config.yaml
model: "self-supervised image encoder"
horizontal_flip: true
parallel_block: false
moe: "top_k"
drop_path: 0.05
shared_expert: false
patch_size: [8, 8]
width: 128
projector_hidden_layers: 2
learning_rate: 0.0032
Rows from block 2 of a small self-supervised image encoder, named by matrix and row number. Rows with one number belong to one neuron. Each number is 128 + 32 x the weight over its row's rms, rounded and kept within 0 to 255. All counts start at 0.
Before each neuron's rows are labels from the 100 images, of 14848, where the neuron reaches its largest size: "strongest on" is what is common among them. Only what is clearly more common there than usual is listed. The data: close-ups of made-up surfaces with and without defects.
# gate: MLP gate (model.blocks.2.mlp.gate.weight, 336x128), inputs 0-31
# fc1: MLP up (model.blocks.2.mlp.fc1.weight, 336x128), inputs 0-31
# fc2: MLP down (model.blocks.2.mlp.fc2.weight, 128x336, transposed), outputs 0-31

strongest on: circuit traces
gate.271 [145  74 106 148 137  67 139  43 113 130  99 103 162 138 119 129 100 142 176 173 112 112 113 104 125 119  90 121  71  85 177 160]
fc1.271 [129 175 110 122  99 128 108 213 130 126 132 157  96 116 121 154 118  96  92 133 117 161 156 146 152 143 181 110 173 182 109  88]
fc2.271 [158  84 172  96 161 167 132 100 140 148 142 133 105 106 101 123 136 154 139  85  99 108 145 158 108 153  69 102 111  56 115 166]

strongest on: specks; hole
gate.71 [143 124 118 173  76 156 122  74  89 189 194 125  53 112 120 161  99 121  80 154 157 111 116 121 151  98 133 129 105  69 148 148]
fc1.71 [125 158 123 110 173 114 118 197 150 111  68 164 205 158 128 117 173 102 150 147 128 139 204 171 118 195 127 133 165 197 124  68]
fc2.71 [ 70 170 164  99  94 170 106 143 130 152 169  97 110 103  81 100 141 144 148 136  73 130 149 179 105 135 107  94 102 103 134 156]

strongest on: stone
gate.134 [123 141 118 163 143  93 118 128 100 124  81 181 113  98 167 104 112 148 145 155  95 135 130 166  63 117 136 131 182 161 111 105]
fc1.134 [ 99 113 196 146  98 145 144 169 153 145 117 135 153 165  89 120 132 171 117 127 149 187 165 180 146 122 170  92  92 151 185 128]
fc2.134 [121 129  84 136 183 104 104 116 114 109 159 121  99 111 211 136 108 142 132 149 122 119 139  60  61 123 153 116 223 126 104  95]

strongest on: wood
gate.204 [117 165 137 122  67 197 110 126  96 145 138 153 120  84 147 124 117 110  43 142 122 137 162 147  94 129 151 107 152 157  81  99]
fc1.204 [139 168 126 141 164 125  48 170 155  91 154 110 113 129  86 153 136  82 161 148 159 122 110 121 138 131 109 162 192 109 106  80]
fc2.204 [110 101 128 100 162 162 134 121 144 172 142 145 173 145 161 114 128 167 134 117 157  91 146 162  81 126 128 127  96 132 101 194]

strongest on: woven cloth
gate.287 [161 125 167 166 188 124  94 103 123 140  85 141  96 153 136 155 171 158 139 186 123 148 188  99 134 140 135  53 176 152 110  95]
fc1.287 [ 98 103 141 122 138 157 102 112 151 175  89 158 189 173 104  90 170 157 150 128  93 138 165  94 138 144 145  78 171 168 139 161]
fc2.287 [134 100 123 142 108 120  95  83  94 148 125 162 149 141  64 135 127 159 162 107 122 135 132 130  73  22  98 158  87 162 122 137]

strongest on: carpet
gate.216 [110 121 111 103 125 145 208 125 111 138 165 117 114  71 152 174 120 124 130 117 148  91 165 142  81 155 150 147 112 121 145 142]
fc1.216 [128 113 162  96 100 158  83 124 136 131  50 150 157 186  76 134 143 150 131 126 112 149 141 171 122 118 118 152 131 134 107 136]
fc2.216 [148 103  98 152 176  99 159 141  99 136 105 108 129  80 145 128 116 100 163  85 156 178 130 126  82  66  58 110 167 100 161 131]

strongest on: tiles
gate.14 [129 157 131 165 190  82 104 111 112 103 148 138  91 104  79 176  90  97 159 170 152 146  83  92 161 109 139 142 123 121 156  86]
fc1.14 [142 131 150 108 129 108 165 184 162 119 108 125  77 132  96 107 105 189 122 159  74 142 156 160 133 111 120  73 141 147 139 137]
fc2.14 [143 106 197 133 123 138 162  79 100 120 122  85 162 169 169  67 103 115  86  74  76 158 131 140  59 128 165 130 127 150  51 159]

strongest on: tiles
gate.70 [127  68 125  94 101 141 158 178 127  78  77 149 151 113 133 118 141  92 205  68 164 164 133 170 120 167 154 141 148 126 113 137]
fc1.70 [101 142 139 172 123 152 110 157 148  78 144 180 132 174 129 116 142 142 119 100 101 174 136 161  67  62 148 100 170 144  70 115]
fc2.70 [112  98 164 103 124 126 171  74  88  95 108  93 139 120 113 114  67 130  96 140  68  76 112  83 192 162 149 141  95  95 164 111]

strongest on: wood
gate.302 [162  87 123 153 136 162 116 103 133 117 122 111  99  70 166  84 118 185  98 139 127 120 110 107 158 140  76 129 132 120 150 135]
fc1.302 [126  67 107  88 106 164 157 132 111 169 100 154  99  57 130 123 157 125  93 132 120 100 122  86 122 177 147 173 165 104 140 188]
fc2.302 [177 131 169 104 106 116 111 144 106  79 172 142 123 132 126 189 165 163 151 112 170 212 125 111 194  95 121 153 112  94 157 156]

strongest on: smear; wire mesh; stone
gate.37 [ 84 118 149 110 135 160 141 170 167  92 151  58 134 149 113 151 144 126 121 156 196  78 136  83  96 162 144  94 144 115 113 170]
fc1.37 [172 139  83 131 115  77 110  84  72 162  80 192 107 110 141 105 101 136 138 118  73 172 124 180 159  86 101 147 108 146 132  75]
fc2.37 [  0 123 100 126 154 170 127 128 127 150 137  83 125 131  90 166 118 138 124 137 158  89 118 129 104 151 100 101 130 165 141 118]

strongest on: wire mesh
gate.263 [108 167 150  80  90 105 126 145  94 114 120 144 183 200  54 177 170 167 153 136  92 168 159 182 106  90 157 176 100  90 124 145]
fc1.263 [105  42 133  86 144 134 183 164 149 103  96 105  84  68 161 130 137 158 104 140 167  53 102  97 157 129  99 187 165 147 136 123]
fc2.263 [113 162  90 177 132 144  81  63 111 140 115 122 139 190 125 125 151  84 122 144 105 145 143 134 124 143 174 101  72  91 121 120]

strongest on: woven cloth
gate.194 [149 141 110 144 125 107 127 130  96  88 125 162 182 114 111 191 138 104 113 189 193 148 117 129 124 125 151 188 198 124 123  86]
fc1.194 [125 138 169 127 119 169  77 137 115  97 127 147  87 128 128 103 119 103 155 155  90  85 133 119 107 146 122  87 173 139 122  83]
fc2.194 [145 129 188 116 172 136 121 178 159 133 125 116 157 163 160  78 130 186 133 176 118 172 155  97 137 137 169 121  74 133 112  76]

strongest on: leather; specks
gate.161 [104 116 148  58 106 125 145  62 170 138  88 148 170 196  79 192 108 122 145 162 143 130 189 168 124 186 124 150  95  94 115 139]
fc1.161 [100  81 151 112 125 142 158  97 180 131  91 129 115  81 105 149 149 142 169 150 171  97 165 165 103 157 124 137 149 116 158 107]
fc2.161 [132 127  53 138 161 104  87  63 103 202 113 123 187 163 114 135  98 122 142 138 126 171  92 144 108  58 124 123 135 138 172 147]

strongest on: tiles
gate.290 [111 126 108 148 104 156 121 165 133 106 127  49 153 103 118  78 140  92  68 178 107 142 144  81 165 131 131 129 146 135 108 166]
fc1.290 [123 103 101 125 135 110 162  75 132 182  46 139 159 124 116 120  80 147 125 146  99 134 146 136 109 121  93 107 107 145 136 172]
fc2.290 [145  84 163 132 172 107 132 127  99 126 128 119 110 138  83 151 132 116 166  85 150 175 122 164 146 122 100 147 162 111 160 120]

strongest on: scratch; leather; bright spot
gate.87 [148  85 121 122  92 138  99 126 161 181  93 139 140 110 173 107 129 138 133  94 129  67  97 141  88 130  56 107 128 226 208  91]
fc1.87 [187 118 116  91 103 137 150 117 140 110  98 131 143 136 125 141 149 140 160  99  91  89 103 147 152 118  46  79 153 140 138 120]
fc2.87 [145 140 121 113 121 108 109  98 149  37 175 121 128 156 103 119 107 175 114 127 168 190 144 180  80 120 114 154 112 150 113 102]

strongest on: leather; circuit traces
gate.0 [126 139 122 104 120  95  85 153  91  90 167 149 127 125 159 160 116 123 107 144 118 151  36  83 155 134 157 102 139 123 131 176]
fc1.0 [121 179 116  92 103 116 132 155  81 187 168  96 126 143 160 135 139  95  63 109 149 129 110 107 146 114 163 119 143 107 101 167]
fc2.0 [128 123  30 114 131 172  66 140 147 208 170 135 101 119 155 167 134  81 110 198  93 125 102 102 106 173 156 148 120 166 115 193]

strongest on: leather; circuit traces
gate.182 [114  85 110 133  98 133 181 154  99 102 123 166 115 153  80 175 103  61 146  95 149 140 116 134 128 168 165 173 155 113 112 124]
fc1.182 [141 179 126 136 164 151  83 123 163 112 137 143 162 108 170  65 176 183 124 153 133 162 184 133 155 128 128  69 118 142 123 130]
fc2.182 [170  89 213 149 102 129 131 122 109 123  83 172 154 153 151 163 151  37 171 108 157 126 132 166 127 123 140 116 180  79 120 114]

strongest on: wood
gate.81 [128 143 143 124 127  76 126 128 149 135 101  83 115 101  97 136 114 180  83 229 143  88 138  81 176 138 125 118  93 140 171  85]
fc1.81 [127 109 101 111 136  80 106  57 140 187 129 138 109 122 143 158  64 117  98 140 158  71 145  97 125 152 129  94  88 159 177 112]
fc2.81 [129 115 126 121 121 127 186 172  87  93  87 113 115 164  54 125 113 122 130  56  99 153  91 171 121 118 128 117 169 131  94 134]

strongest on: leather
gate.217 [117 170 130  65  61 189 109 155  94 146 124 150 195 137 122 129  92 157 148 130 121 141 108 154 105 123 143  98  70 143 154 167]
fc1.217 [138  99 150 171 146  84 148 112 153 188 135 110 107 144 133 131 142 106 182  91  98 155 134 119 162 132  61 121 166 147 150 134]
fc2.217 [129 169 184  54  91 190 106 138 168 147 146 148 153  93 101 167 145 140 126 151 127 107 125 107 103 180 158 119  91  81 112 126]

strongest on: brushed metal; stain; hole
gate.299 [208 127  51 133 163  60 139 106 106 124  97 194 143 116 151 144 112 116 153  99  93 160 162 122 171 129 122 164 118 104 115  91]
fc1.299 [ 79 117 195 150 135 172 145 150 170 132 155  89 125 144 131 131 176 141 134 132 138 129 148 118 126 169 126  87 172 111 146 185]
fc2.299 [ 94 153  63 116 164 106 136 108  67 137  90 154 116 124 111 138  49 137 160 111 123 188 108 176 141 123 102 164 129 154 155 103]

strongest on: dent
gate.243 [183 148  92 128 182  81 103 148 114  89 109 178 146 143 144 111 105 113 162 123 122 139  87  91 151 106  94 155  97 146 110 105]
fc1.243 [112  76 168 141 131 158 159 151 121 127 161 104  96 132  76 139 133 176 172 117 116 121 141  91 113 148  99  79 171 132 197 178]
fc2.243 [100 134 124 102 140 154 129 125 115 147 115 102 145 142 113  80  50  86 131  88 146 181  88 176 129 127 151 145 116 147  89  98]

strongest on: crack; wood; brushed metal
gate.214 [153 147  34 118 121  97 103 115  48 159  92 145 130 135 153 149  87 129 159 145 135 131 130 148 128  94  70 110  83 147 146 105]
fc1.214 [171 143  29 120 108  72  96 107  67 185 101 172 128 105 208 133 117 110 185 110 127 172 130 170 149  91 123 135 118 123 149  94]
fc2.214 [200 129 131 114 118 100  94 144 147 117 137 141 131 109 104 131 180 126 127 133 114 130 134  77 134 103 150 127 131  65 144 152]

strongest on: brushed metal; crack; hole
gate.102 [122 185 125 159  70 118 144 133 114 165 175 135 146 153  47 187 144  74 154 183  95 140 120 120 130 111 143 144 135 100 172 144]
fc1.102 [156 201  84 156 117 132 135 134  94 103 193 133 112 105 121 156 177 128 109 127  95 167 119 123  87  95 153 147 160  52  94 110]
fc2.102 [129  78 140 113 195 101 118 116 146 137 120 180 180 187 177 124 127 112  91 123 166 155 185 110  88  89 136 128 108 140 150 177]

strongest on: bright spot; leather
gate.175 [123 145 168 117  96 129 199 115  71 185 109  84 107 101 149  97 127 134 143  85  71 153  93 171 165  99  83  97 124 160 144 119]
fc1.175 [139 102  74 102 141 108  96 141 157  61 122 136 124 140 127 154 101 154  82 135 180  98 168 128 110 124 190 188 136  90  71 132]
fc2.175 [ 67  72  30 133 151  79  65 141  95 204  99 109 151 129 128 168 112 118 129 110  84  96 123 146 121 104 134 120 168 165 126 163]

strongest on: specks
gate.65 [154 139 112 159 159 111 134 100 111 183 104 168 120 120  77  84 133 140 133 181  91 162 144 107 141 131  66  45 114 157 167 127]
fc1.65 [120 126 145  95 127 119 143 146 130  83 177 120  78 113 190 175 117 126 140  82 165 119 111 128 126 154 242 162 142  71  90 158]
fc2.65 [125 105 209 177 154 163 128 115 110 141 171 144 118 148  91 178 138 107 134 171 154 154 121 128 163 113 107  90 151 131 133  68]

strongest on: circuit traces
gate.188 [145 170 147 180 131  87 114 100  89 181  78 204 117 163 125 139  54  54 134 200 156 122 112 126 135  88  63 108 135 166 119 130]
fc1.188 [152 134 115 147 176 218 122 151 157 140 158 153 172 119 173 102 165 175  39 158 140 136 183 154 113 134 152 120 160 145 114 151]
fc2.188 [135 113 163 119 123 106 115 138 164 106  84 125 118 124 222 101  92 133 181 138 156 130  76 108  94  76 105 113 125 167  97  71]

strongest on: woven cloth; carpet
gate.8 [ 88  97 119 104 118 148 112 152 151 117 135  88 151 127 142 104 126 133  88 202 135 134 136 130 145 107 119 111  88 131  87 171]
fc1.8 [118 131 161 150 120 118 139 160 144 119 100 192 127 102 157 150 157 135 196 117 111 131 137 119 157 153 101 138 200 101 118 107]
fc2.8 [153 148 140 140 137  80 121 162 144 133 122 126 132 134 178 138 165 142 133 147 172 137 133 123 152 182 153 104 119 119  71 206]

strongest on: crack; hole; brushed metal
gate.130 [169 144  93 147 167 118 127 115  82 133 151 170 150 135 124  98 105 114 130  95  68 193 149 104 110 172 141  90 139 126 152 128]
fc1.130 [167 153 114 141 142 142 135  92 107 127 162 141 127 101 147 111 136  99  91 124  93 143 150 113 113 202 156  78 159 119 171 110]
fc2.130 [104  88 100 140 137 107 131  77 137  33  94 160 142 194 130 121 150  59 155 123 149 117  92 130 112 142 118 163 114 130 140 100]

strongest on: wire mesh; tiles
gate.174 [127 166 114 133 115 111  74 149 165 103 119 128 170 185 105  98 144  89 136  95 100 108 115 153 132  53 114 119 125 147 131  97]
fc1.174 [139 110 161 138 141 184 169 135  97 127 150 151  91  71 134 119 122 168 113 148 132 175 106 120 116 182 129 115 147 135 161 162]
fc2.174 [ 90 138 127 114 125 147  98 143 159 124 133 149 204 171 119 102 133  79 116 115  41  13 149 136 100 100 107 153 114 150 160 137]

strongest on: wire mesh
gate.238 [119 118 167  75  75 121 127 123 137  90  83 102 184 166  74 155 166 162 151 120 113 145 151 204 115 107 123 166 131 110 154 177]
fc1.238 [117 169 154  96  99 133 105 119  89 142 124 175 184 208 121 173  95  87 144 123  71 140  82 146  64 139 150 156 130 178 145 130]
fc2.238 [148  92 148 131 124 116 111 155 135 136 160 126  85 151 148 113  84 179  57 121 103  92  86  97 117  97 110 126 139 184 152 184]

strongest on: stone; tiles
gate.137 [ 57 109  85 109 105 151 104 168 135 117 105  81 171  97 195  54 177  61 128 105 174 103 167 158 135 139 183 117 121  96 105 154]
fc1.137 [179 144 121 137 125 159 125 170 114 127 123 179 171 127 145 125 171 160  74 142  86  54 212 118 133 187 181  67 139 114 142 195]
fc2.137 [133 150 142 116 104 146 154 163 116 163 124 157 137 140  97 110 164 154 154 116 167  35 173 148 174 141 156 120 142 123 145 166]

strongest on: carpet
gate.333 [117 122 131 156 127 139 148 189 132 115 177 129 146  82 113 121 154 109 109 100 147 220 115 116 140 109 155 113 132 193 153 114]
fc1.333 [ 95 139 141  91 129 104 147 126 124  80  62 137 166 156 157 146 115 163 156 159 149  85 219 192  84 154 149 143  88 111 146 134]
fc2.333 [179  93 109 172 128 123 171 172 125  97 171 181 118 121  99 176 110 125 113 160 171 156 162  82 127 182 169 166 162  85 117 125]

strongest on: wire mesh; circuit traces
gate.122 [111 104 162 148  74 140 148 106  90 121 131  46 140 159 140 162 115 103 133 102 141 108  60 118  41 110 154 138 119  68  86 192]
fc1.122 [163 127  96 103 106 102 141 115  70 156 112 132 119 143 173 136  71 103 160  83 130 198 102 163 110 146 169 149 101 117  99 150]
fc2.122 [134 151 153 145 138 145  86 167 119 132 159 160 137  98  61 127 141 184 130 123 128 127 103 114 104 126 117 146 115 197 133 122]

strongest on: circuit traces
gate.225 [149 165 118 141 131 130 186 103 114 155 170 137 138 117 155 127 127 116 153 135  97 156 138 128  83 131 108 120 127  97 136 155]
fc1.225 [112 206 183 146 130 147 126 161 130 133 164 140 114 146  64 151 172 150 101 193 114 183 129 138 177  94 105 134 115 121 139  83]
fc2.225 [132  66 127 129 175 129 120 103 140 186 129 143 174 127 130  91 111 174 134  72 119 179 146 132  94 127  64 106 155  79 168 153]

strongest on: smear; circuit traces
gate.226 [114  72 170 112 147 107 186 138 141  67 111 112 182 151 134 146 113 121  92 115 156 103 150  59 113 162 157 156 121 131 109 204]
fc1.226 [142  82 108 134  94 118 171 126  44 153  93 146 160 119 155 122 129 101 169  63  84 176  78 101 148 116 116 144 127 152 158 152]
fc2.226 [ 73 147  52 102 145 113  98 118 115 171 129  95  71 141 133 153 122 116  93 147 114  84 124 141  94 162 158 171 140 136  38 146]

strongest on: circuit traces
gate.209 [122  64 146 208 131 136 136 152 160 159 144 138 107  82 134  73 117 128 133 112 124 121 121  87 160 143 107 105 133 183 146 160]
fc1.209 [155  82 155 146 115 147 179 163 168 163 157 114 118  86 152 103 133 124 111 109 102  95 134  83 165 155 104  88 155 179 169 154]
fc2.209 [129 159  70  47 186 134  66 161 118 111 127 119 129 123  70 127 134 126 143 131 127 111 140 159 131 137 162 218 106 166 137 141]

strongest on: circuit traces
gate.332 [169 141  93 142 147  81 149 120 100 148 163  83 106 118 127 156  56 139 105 172 187  76  79  70 165 114  87 168  64 165 170 156]
fc1.332 [135 146 110 108 144 114 165  85 164 154 144 117 135 123 110 205 124 144  98 176 157  73 162 103 139 147 102 111 121 147 168  89]
fc2.332 [117 122 104 170 120  98 192 122  58  72 109  67 104 148 163 105  78 139  79 122  70 155 123  99 132 154 161 140 105 130 103 126]

strongest on: tiles
gate.90 [115 108 168 139  96 106 165 166  95  98 119 107 151 152 103 153  63 144 147 139  94 167  92 108 140 160 116 117 140 171 162 179]
fc1.90 [122 122 141 215 165  84 146 109 126 160 154 121  99 155  67 129  55 133 153 130 106 164  71 114 139  94 122  97 110 147 132 149]
fc2.90 [126 145  91  58 149 153  95  54 106 112 131 109 147 123 113 147 127 127 128 112  96 129 202 151 148 175 180  49 113 139  58  75]

strongest on: carpet; tiles
gate.142 [130 109 185 145  73 143 132 108 127 149  55 159 150 155 150  91 125 109 172  95  68 127 115 186  66 148 117 104 128 116 134 147]
fc1.142 [157 117 149 180 127  87 142  50 125 132 158  39 108 137 130 120  70 116 130 154 142  73  69  88 132 164  62  97 106 120 157 167]
fc2.142 [123 160 207 113 151 150 130 160 161 134 123  92 163 100 131 105 169  92 125 148 145 119 101 197 147 129 116 118 123 201 107 100]

strongest on: wood
gate.162 [137  62 181 107 168 160 171 140 158 132  53 157 135  76 157 117 103 141 135 186 199 106  79  98 173 161 145 130 122 169 155 126]
fc1.162 [153 214 177 195 118 106 137 107 113 137 191 156 158 195  85 169 159 113 122 151  72 148 126 150  82 106 100 135 127 114 198 112]
fc2.162 [121 127  76 127 146 160 111 126 120 100  68 142 141 101 108 147 155  76 122 170 132  95 138  77 152 150 206  87 126 154 112 115]

strongest on: bright spot; leather
gate.283 [157 143 110 131 165  72 182 108 166 160 122 144 108 128 129 147 162 114 123 103  85 126 125 130 170 143 105 121 106 122 151  98]
fc1.283 [131 177 182 162 185 137 169 108 153 125 157 130 116 150 140 162 160 149  95 132  89 145 108 109 159 110 100 142 113 143 118 123]
fc2.283 [153 124 197 137 106 167 170 124 171  99 147 110 162 152 115 121 127 170 143 136 216 158 169  96 124 183 151 120 122 151 101 144]

strongest on: brushed metal; bright spot; stone
gate.143 [112 145 130 149 139 128 152 110  85 114  78 149 166 140 168 133 143  71 137 118  88 142 149 141  80 126  73 121 161  98 102 150]
fc1.143 [116 152 196 136 129 130 116  85 130 136 121 123 121 194 127 139 127 128 145 128 108 107 102 165  61 129 119  72 163 145  85 115]
fc2.143 [137 114 228 127  92 170 137  99 150  93 113  92 130  82 123  59 115 139 118 126 142 115  97  93 214 127  95 142  87 132 161 114]

strongest on: woven cloth
gate.320 [132 147 216  58 110 100 162 137 181  52 150 136 134 113 169 163 112 113 116  94 159 169  87 126 140 173 202 206 108 103 124 107]
fc1.320 [111 155 117  78 192  90 146 138  56 139 145 106 110 116 153 126 133 155 141  78 182 179 125 139 156 150 178 162 131 137  33 146]
fc2.320 [112  86  62 145 135  94 115  97 113 174 131 134  99 117  74 171 121 194 131 108  93 152 146 166 132 120  95 132 155 150 136 141]

strongest on: crack; wood; brushed metal
gate.100 [164 134  32 123 103  97 113 110  78 189  52 177 180 118 186 114 110 122 211 128 130 154 164 172 130  74  55 138  90 160 161 106]
fc1.100 [106  99 235 145 152 168 162 137 187  98 158 101 156 131  91 132 180 139  89 150 134 115 131  86 130 158 170 144 173 104  88 187]
fc2.100 [ 61 147 121 175 124 111 142 128 128 181  87 121 116 167 147 164  90 125 145 107 124 140 149 166 125 123  93 145 125 182 124 111]

strongest on: tiles
gate.104 [112 131 137 140 168 121 190 175 143  74 188  75 115  70 156 112 173  98 120 113 126  99 105  78 176 171 124 147 134  98 129 128]
fc1.104 [123 169  87 136 129  95  53 125 144 131  74 137 186 173 124 124 140 102 156 122  94  99 169 119 133 158 135  85 166  97 125  70]
fc2.104 [136  66 166 127 169 182 176  99  98 162 105 145 103 136 167 154 120 130 168 142 146 150  92 155 101  71  78 120 134 130 176 193]

strongest on: crack; brushed metal
gate.57 [112 155  81 134 153 132 144 151 137 121 137 131 142 148 155 115 166 103 108  79  89  90 154 131 107  72 148 119 147 121  50 104]
fc1.57 [126 152  96 130  88 163 149 123 114 140 172 136 145 176 142 123 152 114  86  96  52 150 119 115 104  92 150 100 155 125  82 154]
fc2.57 [147  53 132 103 181 114 111  81 138 157 116 154 171 139 114 143 124 111 166 138 226 185 155 155 156 135  88 119 108 125 117 150]

strongest on: leather
gate.185 [140 178 173 159 188 136  73 178 113  61 160 119 103 113 137 131 137 103 110 187 139 119  85 102 166 103 109  94 154 133 157  59]
fc1.185 [115 100 131 148 106 163  87 121 142 202  97  75 218 162 176  90 108 115  94 113  61 163 148 121 109 103  96 119  93 163 130 149]
fc2.185 [115 101 132 111 133  88 129  87 103 142 124 146 105 118 124 158 125  99 124  90  95 121 147 107 157 156 100  88 161  94 148  88]

strongest on: woven cloth
gate.233 [102 147 169  60 148 120 124 142 142  76 138 127 110 111 139  90  82 124 179 146 200 146 148 177 152 107 193 180 174 143  67 134]
fc1.233 [133  90 139 151  97 139 158 108 112 127  89  73 126 137 123 142  53 125 161  61  95 173 159  99  83  86 162 160 148 113 150 136]
fc2.233 [ 86 121 153 128  78 149  91  96  90  91 126 173 117 104 119  91 112 184 152 122 111  52 162 109 130 118 127  87 152 106  98 113]

strongest on: woven cloth
gate.330 [114 144 120 121 102 193  93 171  91 144  53 161 164  92  86 115 193 126 202 150 126 164 154 139 138 123 147 111 162 150 102 152]
fc1.330 [132 142  76 164 103 141 148  95 111 162  92 139 153 137  89  80 137 148 134 164 138 181 161 131 111 110 104  95 138 165 131 147]
fc2.330 [112 153  85 147 102 107 162 144 112 126 173 145 120 142  77 147 122 115 101 109  79 126 106 100  65 133 103 157 152 121 180 126]

strongest on: specks; woven cloth
gate.254 [133 104  95 102 182 139 129 161  79  91 137 134 181  74 113 151 171  86  78 111 116 129 150  56 162 152 179 139 127 135 154 110]
fc1.254 [119 152 111 103 153 135 127 153 110 102 146 165 204 107 120 145 187  70 109  66 126 147 137  95 152 160 161 147 121 140 147  91]
fc2.254 [127 135  14 153 120  68  92  89 125 150 104 188 103 142 154 155  78 119 156 188 112 153 114 141  96 107 149 109 116 123 155 131]

strongest on: wood; tiles
gate.166 [114  35 132  61 131 161 155 131 162 136  70 141 130 136 209 105  89 174 131 108 151  83 130 158 122 166 103  90 117 193 111 175]
fc1.166 [117  40 166  75  92 169 155 168 161 125  52 168 119 106 152 106  99 115 133 114 136  85 111 174 101 150 111 147 151 167 117 149]
fc2.166 [123 112 137 158 140  87 127 160 145 202 159 133 183 137 168 104 152 155 142  63 100 168  50 126 145  72  41 135 137 123 153 121]

strongest on: scratch; brushed metal; crack
gate.203 [144 130  64 113  89  94 122  93  75 165  88 124 139 113 175 133 110 129 113  85 117 146 131 196 124  78  99 121 104 119  85  91]
fc1.203 [167 145  19 108 175  52 115 143  90 138 112 201  92 115 134 159 116 147 146 117 140 131 124 132 158  89 113 150 125 128 140  82]
fc2.203 [152  98 143 134 120 109  97 155 161 164 115  82 161 118 158 130 212 123 112 153 114  78 156 116 119 145 120 145 152 108 107 187]

strongest on: tiles; wire mesh
gate.232 [139  70 121  79  93 133 191 115 138 128 100 108 188 134 153 123 109 140  71  50 111 110 130 130 110 178 173  71 144 167  76 183]
fc1.232 [137 138  83 207 163  91 154 113  80 179 139 141  94 102 161  99  88 132 124 183 140 148 158  85 135 105  73 146 114 123 143 110]
fc2.232 [119 153 183  94  91 195 161 108 148  35 189 104  94 159 102 130  91 148  88 151 122 129  81 170 143 142 201 175 122  85  94 147]

strongest on: carpet
gate.215 [208 117  67 106 107  73 144 126 133 132 114 153 166 132 102 148 132 158 123 104  95 180 136  97 164 138 127 141 141 141 146 132]
fc1.215 [107 134 230 113  78 159 141 165 149 149 145 108 157 160  81 153 205 174 142 156 121 158 125 141 133 180 125  93 147 134 152 181]
fc2.215 [120 149  58 138 156 122 125 126  92 195  79 157 146 107 169 117  57 134 132 113  82 129  97 142 122  93  60 167  86 166 178 104]

strongest on: brushed metal; crack; hole
gate.47 [121  97 148  92  77 137 210 113 143 108 144  67 175 151 138 134 134 159 113  88 127 169 143 185 122 108 141 142 112 135 130 133]
fc1.47 [108  78 132 132 101 162 123 120 103 162 113 110 117 104 155 116 183 103  93  91  99 101  89 122 115 135 120  94 181  98  78 169]
fc2.47 [125 167 172 168 129 162 122 133  79 121 123  50  93  87 100  70  82  78 142 110 128  64 137 143 148 153  84  62  84 151 193 100]